From a checkpoint of a small image inpainting model: norm rmsnorm, patch size [1, 1].
Rows from block 2 of a small image inpainting model, named by matrix and row number. Rows with one number belong to one neuron. Each number is 128 + 24 x the weight over its row's rms, rounded and kept within 0 to 255. All counts start at 0. Numbers have three digits each.
After each neuron's rows are labels from the 100 images, of 14976, where the neuron reaches its highest value: "lies over" is the class under the peak. Only what is clearly more common there than usual is listed. The data: drawn small creatures on textured ground.
# fc1: MLP up (model.blocks.2.mlp.fc1.weight, 960x320), inputs 0-106
# fc2: MLP down (model.blocks.2.mlp.fc2.weight, 320x960, transposed), outputs 0-106

fc1.504:101133108136078095115125130145127133131117130116141137118143098094090136104095128138121175115102134124086150119141130171094162129095194102126123119150145141138136133115109089152132108097126141101135139125086150150093115135148136145108175110174111118134114135121109115174110107153096113099176117161138134122120157091166129
fc2.504:094124126102081112107112127114148113153131099145156133175129122139189139152111083128092114120111129160122146091146115148086101113138157123127118150090088090133091150163126095102072115105129171146109162080146140177101132111145169131121097132089133103112122105131153136134144119146133145160096148157130126161136084152136125
lies over: body

fc1.112:171129092109137117126147114128123123114119112115171148113145109131148167141133120100100109152122151102165134166098121118118115084113119092106125103152167156133135150092103098114122087102191124136081100166135106128121140146118127143133123144104134132124111135141099119135135144147142141136142151140151105101136175180110118
fc2.112:107150120154149131130168150124127134122129130167115140123130109081143128103128112139132148104119101147084147095082125119094071047129135118149121140115131108128127155106131145064138096133110137129104139091186137118124165129125147173138109151065109155116120112120101157150121096146104151133121108139093129168145125174106178
lies over: ground

fc1.251:152135141159114175117103121104177108137078120105114128134145124146126109093103150138107130186116149114160106108100106129142145155124097129117149116134139116116127174108109172144176105089129143140187124125178145160133123110126121091140113124126149138144121158116145167123105150113141164175139131131145173110142151113172098
fc2.251:122125146121151167120105146136140107125104129134157088175141123141154134103094095117126140140152152132126132125128138126149178181140154122141105095095109141101155145145127126123150151126141087075089134141083134150127097140134114149134064106157114137096138096108092135118129112179125181117074153149146153144097171123129126
lies over: limb or head

fc1.180:120145160144136169092061140134149108148144102131136127123137101122124135137132142110139110115143085105130169185135148160094136136131138160109129185124101137127161134115128100202129096119101148110110125127159142112119123135089113174126145145139111136125160161115110141170110137128090107145131104116131112135142085140092126
fc2.180:113131136155137101140165142123141101094141124142122149063083150094083176104135119129111111124102123141113140075120131170155128100143095112128147183140128123125114075151137186104133113130133173166134122119107174136132129110083183206124127088134107141130174097133114127153181154110110119140158140136104132170141151130124148
lies over: ground

fc1.569:133149093133134128122119125127129136146162114134144139165135137114148180146148143124104124118059146119110147101164143158106151117155144117116125152165044124113146119107114135134113119133140088129147119147152127078132091099147089125104122120182113116127115115105154135152124125170114123125117079138090076099148141131137126
fc2.569:167140115119136127124059123153095139093130103142129081136118126115127143099146145125159151161116100146108108114139125169114115167155140120175114115090131118078166110157121135174134174147133106119149129106129120113146095141111168148126138117162126115154091104130110150156079107106095139100128130111124126205134137147143111
lies over: limb or head

fc1.457:159127152101168136143161130130120105156136142123162126091130159142109124088103148120154107169114087121152149103162114127135117105137115072062065161102117158129091132118106115117119097124175127142130132124131108094130135147127176134118136181143139140120128123158085121107076143154104115145110121145110108141136103172140160
fc2.457:092108128103162143152108142127164090155122136102133162108141125096136103131093117135149149115143110147135120121141128124141129110141136151132157113104109121088077142148138143102130104148101119091116186130157101117169095120124112147145102127051086157097133139131099168140098063114096102141097151163137154115172102115147145
lies over: ground

fc1.684:131146171113167131091133094113121113116123138157136162109167067123102109126145128123131117114102121116167133134154116085120106099145107070132143116117145157134132139141133137100108122160138138109123114147086099123112117126153132135095066184090096117118144106048111119100122164186109129112122099148118095111112124125129145
fc2.684:112108099125117125131140128132120095092154174110103121131102138161114119152128141112170159140093128140163110185137139100134118090119118066119140123117115121112166140099134123111118131181092115104123144147154118122116087100141085114144137103180134110193145115155102127116103084176113129121106094102136146128115109141153087
lies over: limb or head

fc1.596:149141133074137095130104133154142141118160155120153096111156084183136189091168120109148150096131168113119142147106166137137167101147149132126120118155137149170106130123128118118184156096145148154143074129160090129108119094141176123134121160138093109100107133113115104133156126104129107101122131100105139105165163147111167
fc2.596:124156132140140080115184141121131118130119088154129173097140120098142122126116102142161158136142115158133144105062158117133148120116134149128116102120134106095111140053114123130161130153156110120129153110104164122140125126101123136139111129102139163151136122164116093163125105134102101150109122146138109147100104139128113
lies over: ground

fc1.371:129147128110127133119118143142125140130105142136144129124127110112116169082139153113129155123114112132130105144135087122113118116147099126064132144098133136164124136150135115141114127079130167173134116107126103099152114130116139172125083126130103094143122138114077128134080095142114124105119101155066134127137128145143185
fc2.371:138134138146115120104123150119130157087120092124157091148101132083147169094108154127111127175107120129138091134164133129101138122119168154128116184137119122118142158145133111113146099087135094116115150135113087100133131166141123196114146145138138095162155102139150073093158109168118100107129082102118163139153164120109124
lies over: ground

fc1.433:159121134141135089093121144099132116106133137105153163094127107145161096115089172122164164123154117147154116120122135142125145152147110142142142145128138143155115130130070128159127130079125135093158119156164159124130133107136125138099138130156135114056139134144111156095086143145136104154122127150097110120133110105147098
fc2.433:156108151098158142139132126146083148171133138148133128118122133151140126077136125145152123166117106086133103092151165092111088054140122168128143081126127128100176093138114135148148072130127097143150155116164108120122136155116157135129111126139102202118136137133110157132142145123125157116126114128095097160140127143106136
lies over: limb or head

fc1.362:181121128100141126117059120123146145171129129140111157140128133132161119123118138144102143127153119098117127133167125132119160140169128092114139163116088148153122112134104122161152118112170107119128114148133135128161119108123099125118101097146115118080181117165094140081095111174068131124156137152148105125134110142101087
fc2.362:127157141059111115150127120131096120070124141147142114097120123139129130138138145130131113130166121122142105172146097120132149128146120100138128101129141131121116110133112142116125094156143135102131136120137171087119098147132142108115133105137110138106138094106105117121108133176084153130145103133119144148136107088093124
lies over: limb or head

fc1.250:127139137121121126140108101133139134148115119125110154164152149147161143116055125130128134137149096133112106130110152146148184135173108122086127126152137142155100065131123098125123096091133101090131123166166142164135119103114137139114100128098149132120122058091116103108131154144108132127135154144171149127129131141167107
fc2.250:173133098125111104126105113157141126144131064069112114103125132111126152153151139122146109139155120106095120167133144115129123147100131125142134123164098136141114077136138059135112104108164138109149113126150079155126120151096158153128132109102120108151128081142168152132141099177106128104124102145124120172141106163081087
lies over: limb or head

fc1.272:189133155128111130111130191161098138156118104138169126110125125152169174124154137119122138151117139137191161143137174098160119097125118151076099096130152166142158155086111106131137125059175130120090117170155113114121120139144150136119120154096133117102119130179090145153116090140127167094137122164127106132124179158128152
fc2.272:118121124150140140139163156127142111114126141148129171119117131082130140124134107114143146141101079143119134121095160132129118055138157112125094138112111108101158127109165130089159067128109126117102136109134129170151118104119086156121115158088101162111126120137121187133142098139116153151116102141143104140122125166078155
lies over: ground

fc1.715:124118167112154151149104111180131097108108093146140159114140138144145108122135119118140139155131129093128097141087123097129111125117086149135123143094108148157159153098146133167112101098168131141110120139134135129134125114121148089178114147107162120160132134157111141097142149116100167139142162174101095128146137144130146
fc2.715:116103121105132100143131122127123130106124255111137135110121143112138117115153126124131146064094102132121137141122148156116099134113106102147152138112131117158154118138143138100131131125059100154118135142107142131106143128104100141124102153111127099119111160095091145108133159140129106126141114144138139121131128128118141
lies over: body

fc1.163:106104128125163170113114130128115124154143104155117128142148143153113161113070119124115107146133126129157164180138123144117148105150145161107127124145171151111116125174131144137119131091130089079130137153118136172126155119130137115109178094118127136157117095113142151169149145137150113114163174137159128115109138153138144
fc2.163:137139136135130115134153123110085108094129124148088160151077138152100206091115150113127157113093099078131137143140103171124155121084143112137121134140145110190122162109131115149124129127129115155114079141118077144137140138126154125126158117154104113167120113220148116104121159100127142140128131122135145149132168109152105
lies over: limb or head

fc1.249:118159105151188112137120148132101103125140114153115116060136087167165149159145119081088153095099168053162113083174126123116093105145102142097085123145147143165112136119114155130113110128126108129134102135143108171132157096134092126145128201195163118076166122139082141183134124139121115155118149110127114150156119099159100
fc2.249:125122119115106126131108123125109145132135057150141105170088142107130098149105117135111116151112174142158135140171142197156120136155133146134099171124147125098145076157140108145144136125133080144165107145103095167128140151123119143128099120141139109155115159137118173119111147107197121150122136093141127130125128134180096
lies over: ground

fc1.134:115186163102121090122127128140182128105162096103146114136120128131177165122120139110171164128129129103143182148139114110125127125159079115130134157101128157143153137153117076152161111094146105113112108133093106156131090157127127149145128105103130105115169120155112122175108114082141093150186128138132126136137111145138151
fc2.134:118131132130111117173153126115148102112120150140125130156118119123118140194143121109120153128127145139087143067091135122135157179124095106140144143152127118192108128135129113130148156096142114183102100183109150198110158127135129156128118123150163127125134122137147140094145140192165134118134108144131126144121123106127152
lies over: ground

fc1.227:187148132127137145076077157130120098129119100110135111099113158143135126143149143141136123071126113120134141077133129125115164152160154103135124139111101154137136156147113100137156135115117121129109122118118115130137124111115090105119134112173153073133134112144117125173103136138120149110131086152117130066156131099132146
fc2.227:134113122105118105125125168153125121154127105149107159075114122129116133185129115131142149126148114146104102161141120151125115106131152137139128140158109141109138155127132121119081119160112151104123146115108129153127092132114144123134141103152075106135139115159129152143142104160102145139122126140107104176132100041107146
lies over: limb or head

fc1.211:133124095121146108138127109132100107079119153126114188108168094163117145113090150137088147098156135146151118133134114089113149119169099106103119141130162115154110149140143142132125128122139118072125121128147109125145144138126122114120117155112127133140072124128159146156168160109111109142125131153128079096108137128107126
fc2.211:101151114162126131103084124110135140089130129144119171118115129156135107138143141175163132114138131108112112134118145121146142131103159147163104119113106110079087123130159146142148154138141134116126127121110118118105128102117137132131151103115130124102161117172134114171185096182105159127123050126112176186164132145117105
lies over: limb or head

fc1.365:148130121141134073108155127140098095145149099126118164119114124111182145088130108118142104172105176158156086126133149139147159154148100124102131123125124129187131095116096133136083114090152146146117127132129149118100138074094131127118148130075150094092105105132109142110110143118131107121157141139130122082151121158161146
fc2.365:137120115159101134166102146159115125110126101104134123102147130135129126141170149130123145153148135117102093164143141126166103121111153113178149144121118133160119085121137111149139103140163140123172126148073109142136100120126158142117122130151132085122134115137174133128132100139100162135120085123108100145097112134089144
lies over: limb or head

fc1.190:126175161132081107136123104111131137108164117149147128152130165152142133135119134110077122184157126109128141121206113115130135169098132114145164125180137149145145112111118156127155126143136119137116126133119140134124116133116107154112134101133143147088136121136125121148100143116087125112166090167142105135128137116136111
fc2.190:111126108150153161116122120136098141037127161161119136153119142157118114121131089088131127121142077145140132096129147115179121137139099132131144144149145134152143144141141157127129082153101123138114131151169078123118125153084119075131141135125141112133119136110101173083099139140167130106138113102152148136133105113165141
lies over: body

fc1.139:129178101105148106119125180138124098132131126149151105133141137164107163119103121084157139167127125089124138136137150152132140089104123121138124134132126195137152121128107115137121152133146165165105125070148135131127138142121156138043155096096119142098143136156071100117133142061113143082122119133129149113145142122125135
fc2.139:114123120140149148146114160162138121119097163165125114114098115126159151085115137081143136092114104118104128113128103171141086081141093129114104141098143112097148123131129166067142109127127141115115133146112161109128106137117170150116132130130122112111142146139141157142162100142105120132109125123131117148115155108127160
lies over: ground

fc1.336:172133123106113117104113133162145133116126165116117130141129175109161164138133146091107073121132113115152193146157157099090114167118159085128102155086100130119137129157123144106171155123118146135095131128130143112121159098164130110107106112110101100130133096098132145157101134138105133155117115143128084140105122106115132
fc2.336:126120137134122086132137146106142134118127071118101132070113126136140095121115140145118108110154116123088126136144108129141111113141155115136158184135120103075109108172139140094105122081128153125103103124133160149123128131147146118124125104085138100106118108143132142150163124156078129180151137126104097186102102144083162
lies over: limb or head

fc1.737:132164243112129142114112117133142130129120125124122128131145163133152135141097119109149127098132090090140152154124117116139144110162154140130107117153153125167098122121149088129144147118117106151113082149129116146126156113132129123142139116132089160105126121104136120136139129111127104157123121147151119123125178177155096
fc2.737:104122122127122111121100106135115144138155221100133158140134130149128145096132147103123139121162150141155161119133114118104128154130120142131101128129132134075104122128140123156144142180155155141128146136098115141115130145139078133148167139113123157118126095179142123150091081155078120126168122113132132102119140126149170
lies over: limb or head

fc1.563:158119116108122129082162104086168131145197110150142103143140082147145157143117174133136156114092149119123163154122137113061131106188127180103145117144110149115127139133095113122148114125156104102091120153132105119159090140119123155149106137091110131102180124179112123123068134146146129166131105148139093104109106146129127
fc2.563:093140128110132089110112113137143073132124120172162122139134144133130106145081113135142127129174127087119133113106134096146148119139153172106157128165141123156112136146134121142094137094131107138135113112138138103137155129144159164134132105097131138102126158108136091180166202157102105149112104152118121183137133133099134
lies over: ground

fc1.471:134120139137088092118141127116143147140166121122099104125146116144176155118104124129135103158102133131148165151131085125143127138118134083151148113115124153171124135100140161138151093134126184130119144104111141121090172142126148142092140091135127156130119104124110115151172129115132119143174106125158120158190110156135137
fc2.471:112121131151172104148095111134085103087130148086138092125109150122147119111110114139193118101107131145155145134138142153119131113108112135174115122151114161131216170138161137099140143183097097128118132116154144133119137186115126120134138160104161137120102158168121124155124129096111115104109110140116113155135098141160121
lies over: limb or head

fc1.459:119108115146130095112128125123110101109130138111168212170146149124132125093149141156105151130140136142147121108173148126117141146143119154123107131103125106109122155134113140129145123112104127054075103115125118131150147077107170128117174165137186128104091133145130142189117133129094097093135140140134109155118106121117164
fc2.459:115123136124104126135090131121157102157125127167120185120117128135137118122138118146129122135183159094100140144141140112129124148124160110120121101097100123074098121141103089162110119128141141097167101127116147115124089089144138099116170083133154134102149150118146109191131117151091126106132113128145147115129087117100155
lies over: limb or head

fc1.634:140121145140147146137143129162141115094142125156170116071144140104145142117138154125128151123103152137140144120186161126111151089112134138145099145097130158177118134157132133178112089130151148142084060109170106125163152086110129194135078176114154106133164127104095135119098141162126145134147120160130089117165126096116117
fc2.634:097133123115141089099104119132130146163139162114099086151141134145140106060115125149121164102130113148109157120121141197135095150164108086096155144140140151100079070140108157102085135111139105124155109121133111104139164126126155101123140092112130143121133129095145136148130177106146104109147157149104118144163095144130129
lies over: ground

fc1.764:111141112128143152122100112129129099126110117125181112143127115161129127104100158112138134101127133104193147101167116082140119147137075088124106144154120144167166165132131101095123115126144092101112124155160132121150123133141122121119163141142122081129123138120085135161127154131100101141101153171143124082142160159103127
fc2.764:151147122141090097145160136142135137114128131111134098090117120131088115167116123138125105130148119153116134149117118154140131152132161125129088119142123138146113129129127134143137132094118156134136132110170158134131139120152096122117144139152126138125111152128127117189115142180133154099131134134118162152115100035131107
lies over: limb or head

fc1.33:146069133104086139103112107113111100179125115153127166119113086127130140107082152131128155099149134150130130151121113123115157092121094141125149112128139148166143093099145135128091097145149103078135095140131128150130161121074079121160140094142152112110142060142120149149121134110108129137143171144166117135124116148122114
fc2.33:144144120133129141178146155124109164135130048152129128117111120109151149174134152124124083160126179147116146147094122104170164137086181077097113121131135145137153153125142127130116146140155138115152146145159116136135126170109093103132152098116117140141118111132139113118118152102120135147096123137109112119130074147162110
lies over: body

fc1.185:133118152131149114104090176135130111140111143166125133137148108105129113130092129130092112101161092132111141102174082134101148152127093090106126209117133148137109101140129157132138138116140147124113161137133128143110169117146092108131129104148085127144122113099157144112093124155096124086135113148112071133144117100132092
fc2.185:150182128140121176109109140106140091129142148111140133125147104081137117175129102147154117133123140146099164076125159098140138120160096152143125111130117114119109143152114105121139112139100135089120137125177101142106104106143117127136083145054126188101161121196099089110118162161146129172097129144146136107168032149121136
lies over: limb or head

fc1.726:101170109110132123112149105171132129105125132137171104121139094142137139119124149135108112147140150094120136156120130060122162124173124096099128134137115134113137120146134094107139115090139109121085112113130163186157117106169122110118107131120114145093133124096131139151091137108126121127144124131133126117127177154126160
fc2.726:156131152145149157133136112126108129161123126165135122120129134097136079147094123111158104077159153184130114145101119110131135180117129127158145107135123147146194185133152116091167140120177102137122142111215169111147096137153108139131133130099088105142144172130135098153123154152155120144129122115095158141110112154129138
lies over: ground

fc1.300:115149129131148133095108099134118095147137137151146115131168131144146143113110139113124101121114133118135095143158108099109120105121080118104130124197096156108133154139107105167141104113155108140115108087133136152111104108128126127139135107145138119137143138138128112091101120132133132123149083135104111125141124150147111
fc2.300:136123133143127144132094092111120106097127102129145139134115110122101130173137178136129111116133126151137100124157116102119144089143146110118091108102109115159165177130140121122150109141130077120112126150145133175142099107147098134137123117137126134084167158134154140118155133160097147124100122115154109122115138175088123
lies over: ground

fc1.325:134162132108115118122152132133154074129133122165142102120152142119173143083122130103107140131113135101184146162129110115134162128120117159113094162120136131177101103146118119143146113074123125121104109094114156120132107091129127083123073161134165097110140113131122144099100127099112126138167159139150138143112101148131128
fc2.325:158136138139105141133125124116146121158121091116119131107126160123108108149084120147065145142106135150126141172134136119148129195111192162119094156139128173174101090125142084143091157109172133093127124119159130124142113130154116135122135102114143096114134126156119098153144157084182136106102146119137110139128110066126122
lies over: limb or head

fc1.264:123077132142140095156127101133134147134136123130116127145134129121162148141117114111161159122140104091116130102117086082146103125136098154083131111102147119134113128134146130141155126136097127110124127101126091118143116125151110130114093142136105145094143122087125092129059075137143139117151090104160114092130117172122150
fc2.264:118137143120142098152103118135139124130117204101146164149125126128145069082176125137126123103097138116155100189139127156116125123175173158138118159099112139115188087145150111131104088152133121129128141110118146108127127164120102133117126133156183097132124127154141138142188108144139125128148090101130125114145157107128121
lies over: ground

fc1.285:135125137105114118073152159139149082138119128144140150109137148164124135111083112115119085121140162139125145121110113120080139090053135130157084149134144124118150108090126096166134128136169146122147141136135137149126080124119115102113131106130129120124103113116149143113131145121118156085116144139128140163151112111101111
fc2.285:141115136138148114154097111116115148122133152134175137148105133144133109123117132119184136153119057162127130146143124126134117088114102052113088116095124122109183092169141164130159117148183078095083132147113137152116161124104172113123144120168105158136143138110108089158101117143116105127139098112090070156125133156120095
lies over: body

fc1.29:144127124120131135150139154151127118145106164151146178143157121130144120096077129145101147131171164129122112146171130100101146151108112116118077102103150140136168122094111135129141130063128133097102118128151132154165161099092136109134130148108186117122149113115144132153159154143128110121118082159156072148139154168151130
fc2.29:135127117155129153129118140117151154153142095170095094125130143169150121105158135133123151099156088126109146161132138141108109115113151115139160124117120121109116093098138105117126078088134152105086124159136119160148125148123122112133145099114091149119111158131138135155122151166106084153144132141120124125147091140152131
lies over: limb or head

fc1.115:109123118128129156132118169073117120162093137137121124127150136111130165120113137133107118110115120127114160136139117094134121126066143118109140133067102148147139102119134106144119086092139148118131103074189136129096166129116125143135145130142131100143133146123128153114130114138108132112147119135150133109144085150140143
fc2.115:103135130122117123159147103135163154146123114112136163161104145139178108112159123128149110156107140123168105109150104117124114115157137113115099124076118115146108126120105146142096108133126094131182146098132105098109136125130172125118155116140128130154134136062118122137144106157137128132151102123161126118095119138103136
lies over: body

fc1.50:106149092116124109096119187085131139112120129105148124132181079139127126103099156105123115104103115141132099089145074105134126180133139047128131141126073139129116135143125169139115134152116120100153137141153112122137198155083145151110099168146126141131157141084112132171127130100110117136120143120106116115135163125119161
fc2.50:106145127107119071145096119147132138139118152113108095164131132166128091120100135127195133119090098148171145091117172156133130142163083128120115119116148126135166092166140169090179144133079123117136147137063097090154142187097122122124125139114136137120117146120105136137095143105116106110175092129144123180131127174113104
lies over: limb or head

fc1.164:158120118116111123091126184165134133087118132092141130154135150167141123084136144135084134150084153127120159131147125116130129128148142093111146113149092129120137164141119104108139124136135127123112104088102126113121174134132084168128110158091079118133154122107111174134054188152097115105157129110119121081145173139128131
fc2.164:138139094097123142119146127127148091115118043117137113142181117101150144139087130121122117114124143147136134099113076141117175146152112122141143129143147119099106135154138155093111154137136149130096131112117153150135152109147133160117122117129135115122118108175117098159131129162158123131148164121095144121133129128150098
lies over: ground

fc1.361:120136139094126130127136134125089182150127100125156119085155123165170196085116150135131111103136159142099140114137092122143167099114112124103110138102157143152130091123154104146155134117153143125151126146133089135113124099115094129149100186175182104081100110086107130108091126150101126137192130104138125150126158179131183
fc2.361:137128126137156162139165155144159136172128160161123148129121127146139105145127120135176175112064095146133122114119124134129095128115152165123111134135135143084163145103134116123142115168129121095103179127134129135150089137127108159153117094088072130132083163175162145092122160116152111147118132142137099143094123122157126
lies over: ground

fc1.405:156118116126096114119090125140135102110118114118123110117164150128141135050107125082128140105138100133143108166148138083129117149107072098140132163168132167121088122143151148090125131084128154135139090080124159099127137093133109138131095111128131086121119118119109140140124147121112119129136104153142093122179094215136153
fc2.405:130109125146127119134107140102095106068126132143147123133128130080163205121163174127165126107158094162121122138088126089138094089153104109160138143094107096123134106167145139100145149131117100090055110147069120132131140146112127129136086107163104133117097113158145136085074141117122128115145075137140132122111106155137114
lies over: limb or head

fc1.329:155130088144116118085119139150130143128207113155151137126101083096120109143175150133149193109140160094130136087109171118142138137160078124097093104159168138159114139128099174113127111119137099142152137110120113170139169164131131164096158062131128125130132155128133140121120135115120088145120154136137136134115090131159121
fc2.329:124125131095082144185104146124105165128129123158122116107112153143121128117095144117104150143148114118138108128140168192170092177119124149083141117115111099126125109156124122155126105154150154174146119104130126165137137148115120156121138114137096124114112103103089099130170128126128143083137127120112148121129134150145088
lies over: limb or head

fc1.302:137142096109157140113104130136108131178104131130131071112146180187136205093144123150149118112141116128088115070119156112125142120166098135102100126117109132111153148117132125125163122113124081118074079140153131112164137099112139120116076158135164150095121088148118148141134123122086113116142149150092120122111081125109133
fc2.302:157110132141131123090093135128143104136146131129114110142140118095114168123120157136065095102110148080118125171162130133144133098167124128137112129115169117143094133155125071143134125121092107139124114110131110128160162181100139123097118156153110087170118184162129131162136103101163140117112123114122148147126162098117129
lies over: ground

fc1.177:105119140115127111092073156118073146128150118128194145150137152120153130134105176140132160108123142138151135166138099070112136119102083139124141120097134143127150156107128125156136121118124133126105125103111112165085149091142123106130152112157132120126133115176116136108129114132150135111160143140138119118137128133143167
fc2.177:168113150102124096138142102122109134135120078094151125126174125104155142057089139113090141159109113140124091120051113113133187168116140122156152132138114147151078112097123143154111158149117116123084115144148136120130171117134111111124126108123133123105149163084118103131090134086147114113126129145107116142126117157097095
lies over: body

fc1.416:142114136131121128112135131125166096071122145118158099162143117139152140144164147123107190125125144136123131167149144110128148114151151130148118122168105143136164134163114151127112123099117123080113116116166118144152134115119139114130162113102120135104169120128141150149143139090133128128109101189123096151122137166137118
fc2.416:136148123091136112138106109125119089143115139093138072109116136107129097141107132145140116110067176163142134134167125124141156178143081167156170119167118146163150103142119128133147169166107095147122121121146143103122127151109123097126083145138115104110124108121075102096127149091122121086120149121140115126109103067117140
lies over: limb or head

fc1.608:128135132135099122139037152151144126132076130111117135128133087119133166160105158067095141107110079119091151142126140124126145151122101143122150143122089154142102152123106171114130113125121154148155131127132115131144157139131116145119090067148146130093157074149123125125108106140139085144178111108095096086197107100138119
fc2.608:131144122151127154117140115104116099121115159094080139118162132180173148107140144115180118113141111135127124146128103059129124093103114143133130129121130105166148155130129140164155136146108128091104105143213110098090144111119144114133154163072121122121131088134115132138156127087109152131140096157134107149137148204128121
lies over: body

fc1.705:120128134144109102115107144144150113106162074084116148139156150154139131138129138155123143127161124086136138067122115123154124140127119078134160146099114151133155154113126115116181152131112126150115141185128130132153134109105126134131165139136145099112113137144133156078109161156130112075183128152110112114131103117140156
fc2.705:119094127114123171113100156126104119159129120154119146084119145093112110173087101137109128120086125165158134141143138085114128128097154169127160104126136153110131157103129158097124095141123117130140135109148100163143153148095134093112129094144104132155124144089114144131109089158117165147127135147099103137135099121129147
lies over: limb or head

fc1.745:177147163113127117097173106120142092127142128118167120149181152118134150150116094129108128152115145118162131131117141129132116112117123126117079107116150124124121124114112107133141071092105121149150103120123149107129143125110107126143102136109143090152178138151118110119110150171130158156165102141128125121172112175136143
fc2.745:097149128129201159136125096150107098151129079075093174114114121128102150140082151126138129130154093126143130108115151129133131090127129129142139150145165145116114117115122074064116126135126171112106147106155117109138116140136139120116145105124158116105169165171154125143084134127102120149127134157084082170123159154126168
lies over: ground

fc1.411:096143144105158142113111114166097145147139113132155118133167124096123142114086162106106173119072147086141122097171123137091122124159145139111134126109107157161125119114109117118131125130129117099153108124112122126152116085124125130127130134135121076126122148087109134152163139140120113143146128111154102105123086147139103
fc2.411:131123141097110146174140140141114095127120141181135115137132121129157132145127120143099143144140133159140143140138117150100103150078167160115099138143130123117154053101113168150170123110137126133177152139082102114118142118131077081129115127168130153139097144069123123165106163077172127120186160142135133089140172146183115
lies over: body